A small spectrogram enhancement model, trained from scratch: 6.6 epochs.
Rows from block 7 of a small spectrogram enhancement model, named by matrix and row number. Rows with one number belong to one channel. Each number is 500 + 40 x the weight over its row's rms, rounded and kept within 0 to 999. All counts start at 0. Numbers have three digits each. After the name is the row's rms in percent of the matrix's.
Before each channel's rows are labels from the 100 clips, of 14976, where the channel reaches its highest value: "strongest on" is what is common among them. Only what is clearly more common there than usual is listed. The data: notes from a synthesiser with random patches.
# convs1: first pointwise conv (model.enc.2.1.convs.1.weight, 256x256x1x1), inputs 64-127
# convs3: second pointwise conv (model.enc.2.1.convs.3.weight, 256x256x1x1, transposed), outputs 64-127

strongest on: triangle
convs1.1 080:498518542503464544566520514514504568523511454572529493496490544471514576534557447434483487583489522463425577498497484453493518511518466464450411559478486542509501508469532472476474460443478540
convs3.1 093:523581435531463525515482521484518461537511585513558469466465453483509467521542503555535529501518476560594538533497683507562540541427521526509398493516449457457486468496468537514478536499467536

strongest on: tremolo
convs1.114 103:501499493463479509483461568503526515517530475479427517496479587480523477440520538486462509526514532399450488483457543461544484492480534521531521497471572488490543506489530524527491495576450522
convs3.114 100:430487540509554565398569512531499456482508503489468481472477511544490528531487529484495518552504472410514496496482546498502521472510501553528485554517502507446480538458489456564530533498482454

strongest on: gate; drive
convs1.113 088:452482464509531525485487492460457550517539453464534495510504492419538434506508522516453542505534481429462471575475481506442456425498507495475496483516530480495513521492439487549547583457477525
convs3.113 085:523487510522517490475534462507538473519521462545443512468463461471533526469482571503475499546475465562510536541493570527593531470513495466591473573497478534491409494494534450490462477553470436

strongest on: pad; drive; triangle
convs1.44 093:481501499471432478536470584477572473485517527515520533517538402363491524462548489504501476460558535448458515531491535499488512510498506501493555508479522484502583486520480457435527525476504541
convs3.44 094:582471505561491436484472440469528520488540465522521425474487483554426440517567516517503465473455575461461503567470530488471527460486448493508520461555521526446495492512522505557548506479464494

strongest on: high-pass; narrow pulse
convs1.58 098:513479509549501497518505468501550423534448458435525454543534451549487441461487479484515602445607429473462484473506466507534513523474497472465488553467431590523444458517482553458537491539489419
convs3.58 101:495600495527548479468497420522430522483508481544532527532516532499509477525466494545621529487563433492519484476494431514496474502533506552478511459522508562525434517489475494485476520569486476

strongest on: narrow pulse
convs1.21 101:456537477481482528438510503429454562453442487523545522532502430507493463448492475565507533519516513482435490493451550503483480435465551465468563584486534528569504472488507514537544513527470560
convs3.21 093:488506463486436478475532542521494537487474425445429494568545528496469512515518475491505432506434497494440496526451510399474482512494442518498527476455500476517493505557537527503466537464467556

strongest on: high-pass
convs1.240 115:536560516606504550462542522515477487494473542564490492482471557559526491523460559496539486417491493481593534460488476498486479515547479537485477484538503454496466448527472502445504488507519454
convs3.240 102:435468471557525546577471474500441482496470528542530542517588539515483501467507509512415476492484555488543481492498521512595414527459458490497469503444526452582558542502502478500530565537520481

strongest on: harmonic FM
convs1.182 110:448524503482490480484547465440527504486530552483439457488520486506530537507503463535538495439498565527485488520485530556518508464477460465568502465430458471505519517413503542514545456464464482
convs3.182 099:509547478470535521557522484496506565580561486531465533390609482483521526542564477434493516489501518464523521497535451479459526510431455481572473535429449563435465541510548415504479485512417517

strongest on: pad; harmonic FM
convs1.89 085:500480508494466588541460482505477513455443546512520498542481565556520441559501423525516488464518498511576478575507461517491458519521486530524459512504500441506499451511448466583470521466471488
convs3.89 103:508503485543488507399541537528477488500538498501423431580567582449560522514528493568478567535523495459566501478518517448545501474470498494617548522506535519584560500509479523476550501495516511

strongest on: narrow pulse; text has "register"; text has "bass"
convs1.60 092:482523485586445524495500492519376459438481406482526538474449486437495448476559453493464561466549545451505480457542497530493539464489561465511511549491492467470512488565516516496470467443496495
convs3.60 103:458490516533520502521454556511523476470450505540467502506510425511554461486521480451524532536520440546503503458519497506460405514560511483535552422474480451507514459488477537453486520480411530

strongest on: bass register
convs1.203 105:593567541485469517486508446513532463519457527476490476490475498510510524529471529463467423458539507376455497553492568513488491465592537480542459477517452528488558465501555500503472473596557495
convs3.203 104:513502412503499562389498532531525459491483547514550498492534518504546492473509435469455534485499481574489452577506511474496578502472539545434493434475495458504447535416484534532495529484503429

strongest on: bass register; pluck
convs1.229 086:476523481512528468476460508495540513388448483538493510538620429499602496493531452495553514569480488463538550467504505515499496492517400474473487553535537511520518604520562420500505495518467424
convs3.229 101:515441556506519427492503458450521521432522526463499533456494465492537499456444540509516529520522473445477515571517489491538421538488510570507495516419465505467511456494489559498551495499507485

strongest on: gate; notch; triangle
convs1.37 098:555532509582562471518472556481486466575568487520507551484511551490449458547487491403516499518492495519513505489535517488451490386501527575497550481434443486440439554550488541473478508582536528
convs3.37 101:508452509518476459488463553553517458458481495545408545599500543450497549525510526464493485571431512468533419488506523591506521537537470487482528457512457551529439525574492414513469446516505505

strongest on: pad
convs1.123 094:483532552480535499510502442528391580562472490536506487493492492564513481489542576522559448523536514513544411513520532504502558511476533491460476511480471513478538520502492529495478531541480390
convs3.123 092:382403486552495516473539499415518540452504479481541534458408482449583534472453506501469495474471437559466537504436459521463520484487499481446523511458506500497491549420469458543475478492451452

strongest on: drive; pad; noise
convs1.83 104:577503491490483489521486546507544525525513432531492486604493437467480467516511508479515491505547567519495505458510546493570563493515488502467442536516599490480472627498555559482534492440489551
convs3.83 107:503534452505496430514522478449521448525567562522503477395552501467561531517524527479513510431522498542522542504468481516411520460461494479527490482531524532573456467503493449569485542463552483

strongest on: harmonic FM
convs1.7 097:514518498500535488523563616501464455491481529486525482582517551502538497535542462429485545513497568533485494508443515528541429461484509478494444514513462474476514515431577486551497478478468490
convs3.7 096:461514519460467436557517448504524506529495570502487450496580515529505482493532606493513508432521470462549504455532496482402416517497518503529502427462498526493475515496468496475501462461503492

strongest on: pad; drive
convs1.99 109:514521469510476512459526523569423504583467484426446562501448535512537569519518484560532511625547542483471528544466496506446525507503521535513623487448492560470511506449534551472556450490508477
convs3.99 108:518414472446464529525516553517515475538575448497444543472481492513512520531505557470485478514511525526481548555534569517488449446550518481514489505517471476513525483554483487458510535490490508

strongest on: low-pass; text has "register"; text has "bass"
convs1.174 095:476548504450552436485561521553515491429528471434537590552567558525508465528493545507475559448494428457483464457499490507488513473473515516507546484481561503541517478507556426508542503500493483
convs3.174 099:511544472541562506430526471516450422524534500569449449439496551487482470548477437559503495532460520502551542472466520481511622442490487570495435474445495544416565490515459457443502454498498489

strongest on: drive; noise
convs1.204 121:518493477457512499513510479474496501575521517598497491502445450518463590530468460527474546444522535485469480509482477446467419563492448533501536479542569437529483518457543495502538589509486459
convs3.204 114:524530531475416514527523536535536544380494522516503504465554463506527500472490434517509553428520476521491542559501509514513458457500472510576507508511523514501523521507419547478454443501467510

strongest on: high-pass
convs1.120 093:475609486545511514451544510443507558537509459446427536463509539465464468490468478548637498483541481536543506487492493478455547512462435495518534466503463446427481511458441502453539536544441441
convs3.120 091:458533469501498507498437483526491482493527442520480542513504493543531531512485509467471468446436522476558474516493524547521445480502520461498487489506468545471503515433466532555567497516513547

strongest on: pluck; harmonic FM
convs1.149 097:496472442420470534520536535470497538505512460469529528512554446486513527468513551529508455495500505512530454502472516474547490479511563464575485482495511461463547434480530570556546534481503540
convs3.149 093:506492607504515541477447461506528553535467469488404538553457556458498476576494498526505545470506554533517509416476447520488490521484491430444493480479520522457547543556368556515500452460493527

strongest on: drive; noise
convs1.164 102:440553516566496510536494436536556486547563471559582510514475539513495507475447425494561478506473520442533504527438471500501496498477503514465515530505495549513494415525457485437460551462498468
convs3.164 104:537442462545478499487519485533512527478527483460494451463519563482506468438471459468480487446509552451483462523554495453501503477520559523510522476566514523412544525507458436517524460544545601

strongest on: pad; low-pass; triangle
convs1.155 093:490465480439511515481448482543495544465501459513400520496524506513462546495506517499479542580515497542485611507416545473501557554448484563520482475541447491575524424431481467450446417454487520
convs3.155 101:508517491461569466487453485498485530468462509466522475435538506596466474475507393474476509443474567529456451471566489526464466466469448465492518494513467486498520460414463444475517419511480488

strongest on: pluck; triangle
convs1.176 106:548527490489516497464490514440491547520466512507453516508508430492524520441457534510524497430542469556488558503524500518430374490520426453487447496450527471457455464468515412417514507516602444
convs3.176 107:488516464538487525548472515611484582504519649502482512564472542521505457559549590514440500465457481528518461515505432537484447493511560506505507513508509497481468434531537520538537505503509496

strongest on: bass register; narrow pulse
convs1.150 099:458564457524467449492421454535502439522511501491486511498510461573451523451537476468540464518509468534484485532508523566426491517528484428483469487538481481462468385430479423556412497508455483
convs3.150 100:421553476513521581501499463484460541497511545458496532570469458495474535519467529515577464503525551465494510488508546492581530592518448552457529481493512484495490509502481528571526450484485469

strongest on: filter wobble; high-pass
convs1.135 110:569503499482504468542476394443486539493464521465519507473498551539477487468514570519488502471500480492535406477525489498535458540450579561496523516491520564608474525451482499588475496494450492
convs3.135 114:497479447527570487506538440505519490424469471561563431434526492518530482461511530502495518507510495520497512555470563492540449470484526506518542530488486519574511504528488511527508483508555531

strongest on: pluck
convs1.40 102:543496482513495506421509463465495476519484505464581534460526536564435506492504506480580444498531520414511525527490490477471478454464525509484642486557476529499508540544435492464520504521469561
convs3.40 107:537516480464436465482473413511451500502533567547453493532489470521505553507544532506501513479444545457468440520503555536501471499470582545523436508482506560471515478523563534468518492501536544

strongest on: swell; drive; triangle
convs1.168 100:506485495516476463504523531498493473484419479475526438460487500510477507524507521478492515540476535541497516481458542479496450572472559475532457554490549528559503492488507499591534513512557486
convs3.168 099:503465477477498523537482528474523487572481482488608484533498442491455471499497458470507466507565486466422484459518478570486517462534503421480574444470462519514512489482512549517455494493532446

strongest on: drive; hard sync
convs1.139 104:526568530477461459430465524481502523547525447509493493575512467482464486485496471586520421488526512535459502482534502494549436535478542451410499527532467493565444489505493447506465445475519546
convs3.139 093:495451468517504496459471533490456463491524537460597437493481464467550518440544434515439565454510487543546544446457491457518490481465490508449439570490545403523504528505481422487586485418478509

strongest on: filter opening
convs1.197 116:374492508434536506522463494451411500500536527500479433529458533529498469569518511484486511481511513430561378569456522461613503460538567512462478500493458473495502480542459633473476490535577543
convs3.197 126:430505534438491447438490546470515486472554489462519560480502507489488550447531530484553504531520423466498480438477477592411491454447504419451510492531492469507530429488467398474499523505463443

strongest on: noise
convs1.33 105:538520400472580463476557415495438516599509507530565516480476598556511526497476456493476479441549485586559483490480438510457431516493510555493518456475456489447496570509457496502516559558482615
convs3.33 098:528511556494572453486543483511489540497481490452474493502510396628512481490490473498522498518484551495506449506514583527486506530558524484499314458552484537498470509530536578524501513480522497

strongest on: bass register; inharmonic FM
convs1.128 100:506515541447530518494493545448502527449475557525488512488501508495561453505443516529497521505519445515457403465448510410563501434523527548525550521483487534455529531551561487487587465517576519
convs3.128 113:511516556595501398520507425489496492567527496440543500531588464423508427489518445500462484433562560499519545504515475469461477509458524518496558485440533509494521550457422506432460577460483489

strongest on: pad; square
convs1.48 095:541455483485459513523477500539528474462525490539472456566527477491455475491461508475491509449511494507448520555482596426504472547487454497428416449481501446534507537479499470427523476477544458
convs3.48 084:532480448459517397552488481549490510391501490447486434523413529507549459533535454502477494547525453539474533507496538507495493549481527506539500522516491530485509506444442521542494474492469401

strongest on: narrow pulse; high-pass
convs1.31 111:538534504560538511422529565458503524544515501470457435519484538486500523465488519560567485483466538503505582434535467483441499471492420480485488498496424555458433483506519491486641586462480398
convs3.31 116:477534494467466557466483419481454454491529488530595499477491510437547471496489506478524469498571587579566475482531538572468539500570569444529464491507543493530444535419529534482515526501501462

strongest on: swell; triangle
convs1.141 109:522513462456487503472498552527474428514567490434548481486555509587536459515465501490481447501498477563575454555528469502486460516507547546430478473507574469512501458542481479454471549537484506
convs3.141 099:507479494425466511538470457484516475528465519468499458482541513505453453494414416516517497571578508439507470403496531524480503482527524480452544496510564509522513492503489475570536507519483462

strongest on: drive; narrow pulse
convs1.209 096:511600494525438525538484497463553505434516540457540465490458563591515474564496600490483501499522487508512502536517609439477517496527488457562480454468524449556507540489486461525465473481507419
convs3.209 098:547464523538462578517464441496562417536464559498540482458483536478470478481541496585479529499537488388536558524515452543525563517509518545474512520515586497459472521486458526516495473492518551

strongest on: high-pass; noise
convs1.43 094:450514497471496550496518460403513571497498500510461501529448505472525484544483534450567482512520533469420496484499514465499441573478509513528468442497523473558462466501448497470474475490448480
convs3.43 094:540568459522445562405532550550600516506558479498541434517548422536469467551466494556510542461486429491456525545500457465455619475500502528560450488529477538529430527406563518506464516482478467

strongest on: noise; drive; pluck
convs1.249 091:435507531507470449437505526429519491472454535476512494558460522535500493462543471537529522449488541442441548517558498543459498488504515515446558498554500525436476516556484435475482492519483492
convs3.249 083:475512479525504569453467472467477471532471515540491485469408541532472548441480535479471486467512551510420494551536432534554505489527507433532503489563505515498419512517420486488516455513551509

strongest on: harmonic FM; inharmonic FM
convs1.78 083:521511467541502489502518475461519473582578568557537503512570478454532490558498494518474454483526539496521573478433496529433503547502479530487458500477418454502592498467427476507473508455552470
convs3.78 082:475508524532469546513563542511506455497543454510616537493554516561512492548601528439478473471488475498469455550580469514483560536466506364439567485515512484468494527519466508498468522560467528

strongest on: narrow pulse
convs1.105 121:528468537440519540471499441514580451445511506521552563422538562451436479513533512501524513486479547497509493496490450508522559511497538536460437496421505557509493492510482434494602522476467479
convs3.105 114:489442519555519452472440422493442565522517466506532461509501525527578463534537433467555483523466470515484503551488495489453510496551475558443568505523508510454386547463380439497443508521535474

strongest on: hard sync
convs1.138 101:500571521446502552462521557518411577524514511477422534556490496476560540467502470553546478486491534546441556542485472498513450493430498449477507475526518503461514529439473396542468488536524461
convs3.138 102:556494475486491422507435523435483562494504547495503461535409479466503474460531491517462497503565533481528528441497482503532605484444461567493541491493583562482529411543509438541443505518489508

strongest on: pluck; triangle; low-pass
convs1.49 094:545506487525468465538526532518543482443550499537523461484530407504485513432521550546505468517489488503496568562483538479534435470498470526583454550503500483545524484488451503488467515559517563
convs3.49 098:457365404452509532512401515521524539573495418509498553503466468551467446514567497544499500552527494494463541506483450525514544483481517503516530546443427485489504476407530560556459527527430531

strongest on: inharmonic FM; harmonic FM
convs1.101 097:412542479542486462510443552478484453461495525421514466592512501484435525506466590451464495536486497421546517498418563431550498477500542457503451545417547524461484480531479542439475502497590490
convs3.101 102:418504537521538514461524551509507522365489484525534495474470453460552516506460465552582524474532452434554453498575547481524511509605507428451541460503505493506474491443514483509486519570490518

strongest on: pluck; triangle
convs1.252 097:434497417450541547467482501556528519499485461532531483480459528579500480542485481466595510564531514565544533492499466504531447507496498466432504514540656475473508454440515470440489527548459502
convs3.252 096:529495531452520511437556565494475544535538503493423457482476422530448519507477540451498516483471515507474504490522549505529507559528456506533523501517507461439500470550483471511526467500483487

strongest on: tremolo; drive
convs1.238 094:479546404466377505533578492480499542480469558488485533513526483445534557477535487490503503505490542474523481563513477479559504465535526510548503510519456450563582494477575523606503504571521420
convs3.238 093:529504486466466441499471499541437483453539482541478488500531519467539494530503490602475485431519517428559523415493513478488534517484466501487520497465504489519419485534522459520463495533490457

strongest on: echo; swell
convs1.100 113:507560529464459543451500518668547514520506410479529495531457529499494547525492532444530495555570467461454452536517479463512557502567467550523451539527544458483461484533464477469514559503505486
convs3.100 115:535526522501552558574507492480514521460494490520434421525509499561513510473456543447451512498492500496508479491510472496481447425518469461559534478486491515415468453497522504520530495472574491

strongest on: bass register
convs1.73 095:488493477543488566421470565507414532445509452430514452452525482455516489502498517559519489566506505520507491524523517457461505487457502484471503521464522514503464536538517542485529498437470579
convs3.73 092:457533516519488491455481495499498468484512530519450525572465514528459453457537479519472570559441462452513564543421454545465472512473489536530489516499466488456504560536479564487444511499486551

strongest on: pad
convs1.179 092:445464450518492574513477479553540558482468474523534438469494571558510491470421490524495492529497549479538485438527504529522467520477475489599536480533521496459528488498480473556511544518522518
convs3.179 096:483458450475539497516561576542464508460557507526552546496456504418473477498543447468465459439465467523519486467496517518512574522481539554476429517532461541520480507456462548493593516517476478

strongest on: inharmonic FM
convs1.239 098:508488518427433507481549473432507528522496466495550531499471541508600513566519515500537419537535441481501507470487488503448545453588487493465470508475486456475486447484469534491564490547517512
convs3.239 100:512518465469521430500499544498527481572486554479457496511476474481495496452468467477539517558555490546534489550490622499425489480504470538500500490464504518422449453566418476549451513514525470

strongest on: hard sync; drive
convs1.115 106:545492495541497499469554495538539503510487516450463505472489498529540518483466573490512491455584534472532504475548469518470451461540493442452531548465497522456508435467508477507474512437581498
convs3.115 107:460445582461548476620435504427480551531503533529502583490510575443503514485411493526512476553495567499489545516461551482490473533465450488527571587490548511464474454534476499532524524480480483

strongest on: square
convs1.157 102:433565519516493506551556467557468505502492523485484512438447527531558513525529521480445474475535466411508516473516555486426551515450527517460483468501521470459476537510553511566461452483513499
convs3.157 097:497545509451556466532552483527500525511451514516394558528481498488433514477535465551514531430515493476398527518474494528417493554538505491539489451521540448551618477568519488494513471475551567

strongest on: bass register; harmonic FM
convs1.221 093:453505477570425509502493418524438520359479455524475500486594523449520393559469493519423486529427492506483445576513567518537499537534493417505544522495476505497419508546478440497549522460519516
convs3.221 099:508588533484508485472587518463496418524492495492453523508410424430485521515581489504460474431476494502499460424525449357430480445474594482506477529451464518536487493551454513480516499489513498

strongest on: text has "register"; text has "bass"; narrow pulse
convs1.233 096:577487493485478510517497480479449505550502482445527447472547545491492452455497510454507526508530506506482469491532444521506487469561550461400458464473497508442421487477423504486534496492526478
convs3.233 094:461506483479541521487492491448529537582598475475505469525453547429416426529546548467470432494499515445486443540511473488484519469471489500497454532534558489465502556521588546520518497497527436

strongest on: narrow pulse
convs1.154 106:455556517517511512529517543457534660529491466541563509430492552534467547557479484543525461461464429516546532514447484512531494503529437481584592523443513495516587491492464534515501491487474444
convs3.154 102:536593488559488400447483530434530479496503536498490435438429473499436520543513495535477494463439483506602459480476481475451466510513473477478496532481411487479475489492517507556405520495498540

strongest on: harmonic FM
convs1.183 103:510458470500499530503490493534525486450454508479530522465463498487501442472546437553446551536530496457588500453452418468486446602506551457586536498476535475525491506566466475502422456460454507
convs3.183 101:498462570536531468502592523452503522435554426558552584516549486486528525462516451507430520496478470517563498593492523516533436446471467523513582498448540511481479533531492514475505484515500540

strongest on: triangle
convs1.190 109:484502574572580412467497517570461520483516535487482445547504520496486486509463566462480441538476561469455565579490477544495579463443476487583555509518518502539491539547466489463514476496437488
convs3.190 102:511492558553482580499481481491544460470565541530428546541600552472510548555502531508545444501545461555501491492406457566547422532477515526538491412450524475559442464494387518520523500472483542

strongest on: filter wobble
convs1.2 085:523509475527478547500467553561492588481513560517467457484527535538540518511533582494508467579493527444559568543485562497480530585513481406481499484539500548546485567444521498477467524510429544
convs3.2 086:492550487515525498483468463504455486560564493490398497555496468499560453467441570505471458462559461596480510554477485486580469494461566511512576499451468465435470529523488460552546454523440498

strongest on: drive; pluck; high-pass
convs1.63 102:493453437520556481520473475514488572549570399433472481527504447493455485478556470516461561525499453436569510493563545508484427521515497486507464484499512497506527524562528574583524527582488509
convs3.63 103:507398518507363502436484574482469499483488535539489494457460472480494542536511543540490493539422503459539520471525494550528522515484469537488568547454498552492411512440532473518531478499511596

strongest on: harmonic FM; inharmonic FM
convs1.70 099:516534449506434530495527526481512588482513581524469522565585522545469436464494526506451541505520602513501502537468553485497531506496525437558515523528548503427580609473526521432471519498468498
convs3.70 103:440603486453555440475470550453449500497468545511503492478391482473490468512462577492527517477490419463477430503518492544505436543485521522519484521498512458493515485456485437515493501574421567

strongest on: pluck
convs1.36 111:525486433485452515515512470412414475502481464519535545490482460483579525561494479484504484452524494566582469550423499481506522451468529503456454514509514519459472474465533429462494484500490438
convs3.36 116:553504529528511475543427556557475486549545498518496475525456521522469516496523617426519509448378495448522532501445440447491497407450548533463498469504499539528531499526495513469521525461534493

strongest on: high-pass; resonance
convs1.125 112:442501550581502578489571472484549550494497501488443477473478560443497574469481542523473463554465525453517546487545470467525541510568526443458504536535455566490572514472537477451574531543495468
convs3.125 108:520498497456476513531461445451555486570556435440508504474433466486474461446488550546527480425457526533494522544485488453526547524519458528475435408498490496551494517522524514558499502475516441

strongest on: detuned saws; narrow pulse
convs1.50 102:417500488516501496415457501490444524503471515599506507528441550485498470464521476435431491511527513543479467505437503428515539506460476557460479549539499461473531535540525533520557524463527560
convs3.50 102:510456488526496490581514575455475536596578477479473439534495423522512471536458445533532485505520478578514492501499557554522584524522461422541477557479552467481432543547493596564459555483506465

strongest on: filter wobble; resonance
convs1.250 098:526484467503488523500575462546416529559513514481538516484521471455468552440522419445519478530478465469492521479434471590517561511507500479472419539466513500444466555513586574548551483488525430
convs3.250 097:523536560460485452523516492489439491552477463483540466519548512529468510419559535373544496484495511499497531520523466498528480474534513487463524500473486544421553459494571442547484531470528436

strongest on: noise; pad; drive
convs1.42 089:521515461543494527496513543510492454546454542568521482548438493484493410490459462456504510477518556535476475500492480501539501541487519527401514519531513439525432506538504501521534508429499517
convs3.42 091:486460577528542557534535541512528471565511548524532541497532560525510494550530540511518503504512482588528555535502519530467515466483557447511525539489521522555534497491432559534418585473470531

strongest on: drive; narrow pulse
convs1.194 093:527512488539553506503511467481520498584535557523467508536434452595508529505542466469487513516484470481470509465502517492477510522503498484470454516475510494554492498499480436465490489425534412
convs3.194 093:542538529483463461514520501388511562493498443493523470529481535466563467477485490474539521441530486433471560512545409572504512519491556488528524532479509543516489472495530510453525457504503529